python train.py --bottleneck="kl" --downsampling_factor=8 --decoder_widths=[48, 96, 144, 192] --decoder_blocks_per_level=2
Rows from block 0 of the decoder of a small spectrogram VAE, named by matrix and row number. Each number is 128 + 32 x the weight over its row's rms, rounded and kept within 0 to 255. All counts start at 0. After the name is the row's rms in percent of the matrix's.
Before each channel's rows are labels from the 100 clips, of 14976, where the channel reaches its highest value: "top examples" is what is common among them. Only what is clearly more common there than usual is listed. The data: babble in 24 made-up languages, each with its own sounds, syllables and stress or tones, from a formant synthesiser.
# conv: 3x3 conv (decoder.mid.0.conv.weight, 192x192x3x3, each kernel summed), inputs 0-191

top examples: voice: child-like voice
conv.140 116 [112 118 144  89 118 139 199 132 182 194 160  78  95 137 140 130  83 113 150 119 123 168 147 129 118 170 151 147 198 106 119 196 136 105 171 109  92 143  68  67 159 114 102 157 145  50 119 149 126 143  75 110 156 161  98 144 159 125  60 174 134 110 128 218 149 134 107 157 121 137 141 165 138 107 131 102 131  73 176  65 114 119 105 142 135 133 165 100 123  90 201 109  78 127 132 149  92 121 135  98 109 121 128 181  32 118  83 137 131 119  39 133 137 136 127 144  64 125 132 147 124  94 161 113 152 110 108 180 138 105 134 109 119 174 114 147 126 117 121 109 154 134 131 109 110 209 174 125 159  77 128 186 113 154 163 114  89 153 114  67 166 156 158  67 111 110 125 100 127 174 133 128 117 124 144  88 107 124 150 111 126  70  97 165 124  87 139 129 126 122 109 152]

top examples: clipping
conv.138 071 [105 151 125 101 109 130 107 128 179 131 172 108  43 117 102 161 142  90 141 138  88 117 148 132 115 129 104 146 168 140 106 137 158 130 165 151 118 123  77  49  93 134 132 128 132 156  44 137 163  84  93 104 135 165  62 209 162 114  92 150 131 150 105 133 108 173  63  73 137 171 121 217 160 109 155 100 121 149  96 123 146 100 125 140  84 105 105 130 112  61 122  97 124 159 119 107 117  93 106 128 115 132 109 137  46 146 136 146 106 140  95 125 152 138 100 176  78 141 157 160 139  69  91 135  94 150  81 109  95 172 139 107 122 135 115  89 102 153 148  98 119 125 175 136 147 118 131 158 158 110 153 100 174 140 147 108  84 168 120  43 128 194 145 111 125 120 125  34  97  84 134 119  80  92  66 106 133 133 141 127  68  92 171 170 115 123 107 133 102 100 116  90]

top examples: voice: high voice
conv.89 130 [133 149 136 131 133 175  65 116  79 117 128 114 108 122 153 119 139 133 129 115 147 127 115 113 122 127 181  92 145 158 128  50 124 109 125 149 119 125 110 173 133 111 145  68 117 139 205 133 120 153 138 164 101 187 136 132 163 169 204 142  82 157 144  82 122 106  65  69 170 107 166 112  41 139 104 171 136 167 102 143 147 135 138 142  94 151 142 195 122  42 111 128 108 105 148 153 169 109 115 176 129 103 117 142 102 131 130 119 161 161 186 118 136 114  75 140  69 100 174 101 112 130 151  84  66  53 105 117 131 134 123 125 168  83 102 142 135 127 138 160  81 129 127 124 146  78 133 119 151 156  59  98 148 101 130 144  96  85 101  66 157 149 113  43 114 210 127 141 102 137 190 141 126 115 106 106 116 160  98 134 126 141  94  67 126 122 130  83 170 125 126 183]

top examples: mains hum
conv.31 081 [150 114 116 173 146 134  96  57 138 129 123 163 106 144 161  95 112 118  95 109 162 140 136 118 152 116  86  81  93 160 121 129 118 147 133 101 139 111 155 154  58 194 131 181 137 120 115 130 117  55 138 166 145 109 182 138 122 179 146  64 130 175  80 105 165 125 130 104  29 152 112 107  85 119 102 181  94 183 131 103 148  93 150 118 137 141 107  95 112 128  29  73 120 107 139 135 106 133 145 138 166 134 118 114 218 102 177 152 114 144 131 114 138  57 160 156 200 110 173 101  92 152 130 132 120 159 136 135 106  96 169 120 160 167 173 116  99 113 112  94 119 127  99 162  75 109  92  80  87 123 155 111 110 175  96 128  76 153 150  96  77 133 138  90 110 132  92 133 121 193 150 123 120 138  82 112 131 122  99  96 157 123 157 210 142 161  91 132 168 148 170 115]

top examples: voice: high voice; clipping
conv.110 103 [148 179 176 107 108  77  82  76 120 154 116 156 138 113  72 133 112 137  98 155  95 168 138 114 102 110 113 137  93 183 112  67 145 108  91 129 146 132 122 127 113 145  82  89 103  93 115 140 128 133 131  89 139 234 159 133  92 152  89  57 139 104 153 113 124 123  56 101 155 161 104 192 151  84 205  93  87 166 144 163 150 123 130 142 104 123 147 107 121  73 118  38  98 112 164 165 151  92 107  99  59 102 124 153 133 159  80  98 116 141 158 100 122 178  99 157  77  83 131 179 121 153 121 176  90 136 191 138 134 131 128 141 123 121 173 116 158 162 138 137 137 137 132 148 155  94 132 140 169  80 164  92 121 128 130 120  72 160 105 110  89 157 134 190 113 167 144 143  76 110  67 151 132 144 107 122 131 179 131 120  71 109 158 144 116 100  82  80 156  97 150  99]

top examples: clipping; voice: child-like voice
conv.103 082 [121  94  85  85 123 114 126  91 179 118 169  92 118 144 153 131 137  86 138 102  94 126 144 109 105  90 109  69 105 134 100 117 150 102 150 138 118 134 180  99 138 154 168 121 149 190 249  95 161 112  58 120 132 145 145 104 137 139 124 140 128 115  85 136  92  67 115 144  91 148 147 145 130 158 155 163 162 107 163  96 109 129 117 144  84 118 142 126  99 113  70 145 122 135 103 109 115  85 104 187 120 132  88 123 145 217 157  90  70 180 122 128 163  83 166 139 190 101 118  75 119 111 188 111 145 109 125 106 100 138 148 141  87 163  62  99 113 107 101 100  99 166 140 135 159 125 113 140 111 164 104  95 136 124 108  52 147 153 103 211 147 170 124 117 172 108 183 128  95 171 140 106 108 171  79  62 103 106  92 122  58 103 135  83 103 132 144 144 185 126 109 136]

top examples: clipping; mains hum
conv.22 094 [ 94 107 141 107 158 151 105 105 113 145 123 145 147 136 128 119 118  59 124 124 134 153 136 114  68 164 170 119 124  81 125 178 145 104  65 127  99 170 135 138 131 154  80  90  88 168 127 128 139 141 142 134 129 182 113 153 120 111 158 179 153 148 157 146 124 134 121  82 105 155 114 105 125 147 145 146 136 120 151 129 151 154 137 149 155 121 172 157 175  80  64  56 113 165 188 130 107 114 115 176 135  59 108  66 118  63 183 150 134 160 148 138 108 129  26 107 161 120  97 150 154  80  99 102 118 140 120 135 110 138  79 132 193  51 142 114  82 137 101 156 102 136 143 162 148 116 140 193  84 139 127 158 171 155 192 143 110 154 111  72  72 161 167 105 151  88 117 156 107 222  87 111 121 182 115 159 155 117 170 150 123 101 110 161  75  98 125 171 129 161 144  81]

top examples: clipping; mains hum
conv.169 120 [129 124 163  55 125 130 180 122  57 174 140 170 128 172  83 141 159 112 114 159 111 119 128 117 105  41 124 163  96 120 113 194 152 130 113 168 148 172 144  58 151 129 132 187 122 116 237 112 116 126   0 114 131 122 112 119  97 154 135 131 152 113 166 158 129 104 170  67 152 132 109 109  86 109 132  68 121 107 138 133 137 169 115 129  99 124 143 152 131  85 205 137 156 157  90  84 164 141  67 150 103 106 148 110 137 149 132 111  95 133  90 139 121 141 153 130 131 143 107 118 120 114 125 175  97  88 148 113 100 140 125 104 121  94 114 144 119 145 143  93 132 140  80 179 151 174 135 139 151  79 105 159 135  61 140 142  96 115 102 192 157 117 138 153 140 104 127 142 111 126  97  93 207 107 139 150 194 108 127 124 104  97 127  42 110 114 121 141  81 120 123 122]

top examples: /ǃ/; mains hum; clipping
conv.109 142 [ 96 109 132 160 143 142 122  90 106 188 127 139 126 107 111 106 137  54 142 130 147 182 144 140 125 189 142 114 106  92 131 172 130 126 122 144 102 157 172  36 149 123  62 188 163 130 109  95 144  99  91 174 153  64 138 156 174  90 143 169 115 105  95 176 145 142  85  79 129 146 119 141 132 145 101 114 166  91 171 127 100 121 100 102  87 169 122 149 172 112 110 106 158 157 113 123 108 117 121 154 132 109 128 136 104  53 180 128  74 111 160 148 145 110 171 127 152 167 105 119 120  98 105 139 174 209 117 168 132 135 102 111 192 111 112 153 125 100 149 114 100 154  64 117 135 149 134 128 158  86 132 186 133 204 149 148  27 133 145  94 140 135 136  71 115  88 119  87 131 138 160 110 155 101 105 187 170  95 173 133  98 134 118 133 140 113 150 198  48 115 103 105]

top examples: mains hum
conv.160 085 [ 87 129 105 116 102 167 114 120 144 164 149  57 143  61 139 153 173 146 176  94 157 126  92 112 147 186 146 118 167  98 163 174 136 158 130 164 108  99 135 108 163 119 157 157 163 167 191 119 101 142  84 183 163 139  80 155 105 107  83 110 163 193 132 145 148 137  91 119  66 109 127 125 101 152 103   4  97 135 103 127  97 168  97  83 139 166  91 199 147 105 113 178 140 143 159 152  88 121 153 128 142 118 110  66 136 109 176 159 121 120 130 138 232  94  86 130 136  70 148  84  98 129 171 131 118 149 128 120 118 142 162 102 141 164 119 120 161 105 141 129 124 149  91 105 119 103 124 124 151 149 122 119 158 142 122 150  16 147 137 115 157 140 123 132 127 112 102  91 178 112 188 119 118 127 102 144 107 105 153 112 177 150 125 188 146 131 147 196  95 149 146 143]

top examples: voice: low voice; clipping
conv.43 103 [128 170 171 144 110 129 162 150  99 156 121 187 116 158  86 118 146 108 105 174 114  88 159 109 115  77 117 186  55 169  94 137 169  87 107  87 143 169  93 167  84 173 105  47 106 187  81 142 148 153 136 103 188 125 127 157 116  56 164 134  83 151 147 113 102 106 102 127 109 159 142 160 111  77 146 138 107  92 168 141 155 124 123 164 102  95 175 137 101 120 141 107  97 115 132 104 170 100 125 162  92 113 127 180 104 118 171  64 183 140 168  66 100 130 144 153  64 108 111 155 140 109 102 100  85  57 126 137 147 122 138 109 144  97 135  74  89 185 157 184 121 151 113 155 148  80 155 145 101 106 148  72 141 151 165 130 148  93  89 115  90 129 141 156 169 121 139 134  99 157 118 146  69 165 106 157 171 185 104  97 133 146 125 122 107  69 165 183 152 102 126 114]

top examples: voice: low voice; clipping
conv.128 108 [125 183 158 170 106 116 125 164 150 104 129 137  77 108 133 122 163 135 154 127 103 149 171 134 155 150  49 141  68 190 139 126 123 121 180 138  69 108 136  98  44 119 109 145 110 135 175 106 120  75  57 164  91  76 148 117 139 140 132  72  97  92 125 178  98  66 111  98 161 127 158 120 121  98 159 121 171 134  89 100 148 123 156 146  55 123 106 136 114 106 138 124 106 105 109 124 124 144 107 127  77 122 139 158 136 206  79 167 158 145  92 129 123 124 206 156 159  94 159 145 108 134 150 216  91 124 137 141 121 145  99 141 137 212 157 109 169 160 125  74 153  91  88 133 118 117 101 117 122 109 128 163 118  83 148 109 116 144  89 116  89 104  78 189 104 113 125 116 114  92 119 164 159  85  87 137  66 126 113  95  94 105 174 161 116 118 160  66 184 117 132  90]

top examples: voice: child-like voice; clipping
conv.171 109 [116  91 116 126 124 172 141 117 162 105 159 113 135 174 154 163 122 103 128 128 135 101 156 117 162  89 110 121 177  84 113 184 153  73 105 116 122 108 125 137 166 167 149 154 125 149  96 168 172 133  95 161 178  73  63 162 155  68 139 182 117 153  65 183 104 133 156 141 109 166 111 138 154 147 119 137 121  45 174 120 148 138  76 151 109 145 146 116 108 141 116 174 134 152 150  83 123 125 145 156 111 112 126 109 143 136 190 168 148 155  84 146 115  48 232 159 174 139 106  82 187 112 121 105 147 157  97 122  97 134  97 151 194  95 116 152 101 129 134 175 121 120 121 140 131 117 128 197 123 122 114 114 182 185 149 112 127 112 120 140 115 132 142  58 134  63 167 134 120 136 164  94 128 137 140 179 188 107  99 129 120 141  89 126  93 126 154 204  48 162  95 163]

top examples: voice: high voice; clipping
conv.28 106 [120 150 115 182 124 126 128 161 129 161 136 165 132 142  93  91 121 161 116  99  98 143 117 115 119  91 148 154  91  96 107 171 144  91 162  71 136 113  98 134  69 180 123  72  96 201 205 123 136 151 121  81 119 220 139  96 132 132 113 135 135  68 140 174 113  73 203 137 129 151 101 124 104 124  79 114 149 161  78  78 145 104 167 128 187  98 122 143 162 168  69 141 130 150 108  47 137 151  85 164 144 134 118 142 176 139 144  75 193 136 139 135 106 161 153 115 139  94  87 157 126 122 136 119 124 135 134 122 139 121 139 110 132 114 150  80 124 101 169 129 123 145 130 152 129  92 145 128  59 109  90 199  70  89 115 124 208 124 105 188 179 163 140 103 160 132 163 130 147 151 124 119  16 148 130  68 143 151  95 158 130 137 122  95 132 118 156 115 138 108 113 151]

top examples: voice: high voice; thin (high-pass)
conv.72 103 [126 145 141 159  93 149  61 129  87  85 126 177 127 155  96 107 172 140  89 129 172 126 120  94 115 143  96 112 101 144  95  65 130  82 101 106 135 119 104 164  80 151 139  56  92 219 167 114 127  96 144 165 152 109 171 118 119 137 213  89 123 123 149 108 133  60 173  46  91 110 110 139 123 143 119 193 109 120  56 138 159 162 107 126  65 139 144 174 107 114  52 171 123  79 114  92 172 101 128 198 104 113 138 108 190 132 165  89 185 182 168 148 115  90 122 122 156  81 139 115 132 114 145 100  60 134 150 105 142 129 116 105 182  83 131 106 134 172 141 131 120 139 106 116 153 116 117 130  70 144  93  75 147 103 164 151 126  96 117 151 120 112  89  85 140 153 162 136 109  98 168 129 125 131  74 152 163 145 115 121  85 179 112  82 137 109 128 109 126 131 128 131]

top examples: /ǃ/; mains hum
conv.122 139 [119 154 128 153 178 133 226  90 120 131 155 180 100 147 162 102 142 115 123 147 106  81 138 155 136 113 109 133  85 172 109 150 112 129 105 133 144 135 151 126 105 119 109 142 128 247 118  91 134 112 197 102 130 138 169 144 121  71 146 138 101 111 128  25 125 157  89 117 118 139 116 129 114 125 127 191 106 151 139 181 117 100 201 142 107 114 118 144 121  85  57  59 115 137  84 132 138 111 133 116 134 118 125 126 175 107 156  73 109 166 216 175  93 174 131 115 152 167 141 173 101 153 130 113 105 107 152 117 131 133 127 115 120  47 120 107 165 150 141 130 112 158 122 141 120  73 127 128  93 179 143  63 119 154 143 112 128 118 119 206  97 159 149 167 123 127 158 116 127 181 101 157 119 125  93 130 167 110 130 106 160 135 136 146 119 137 172 224  87  63 142 106]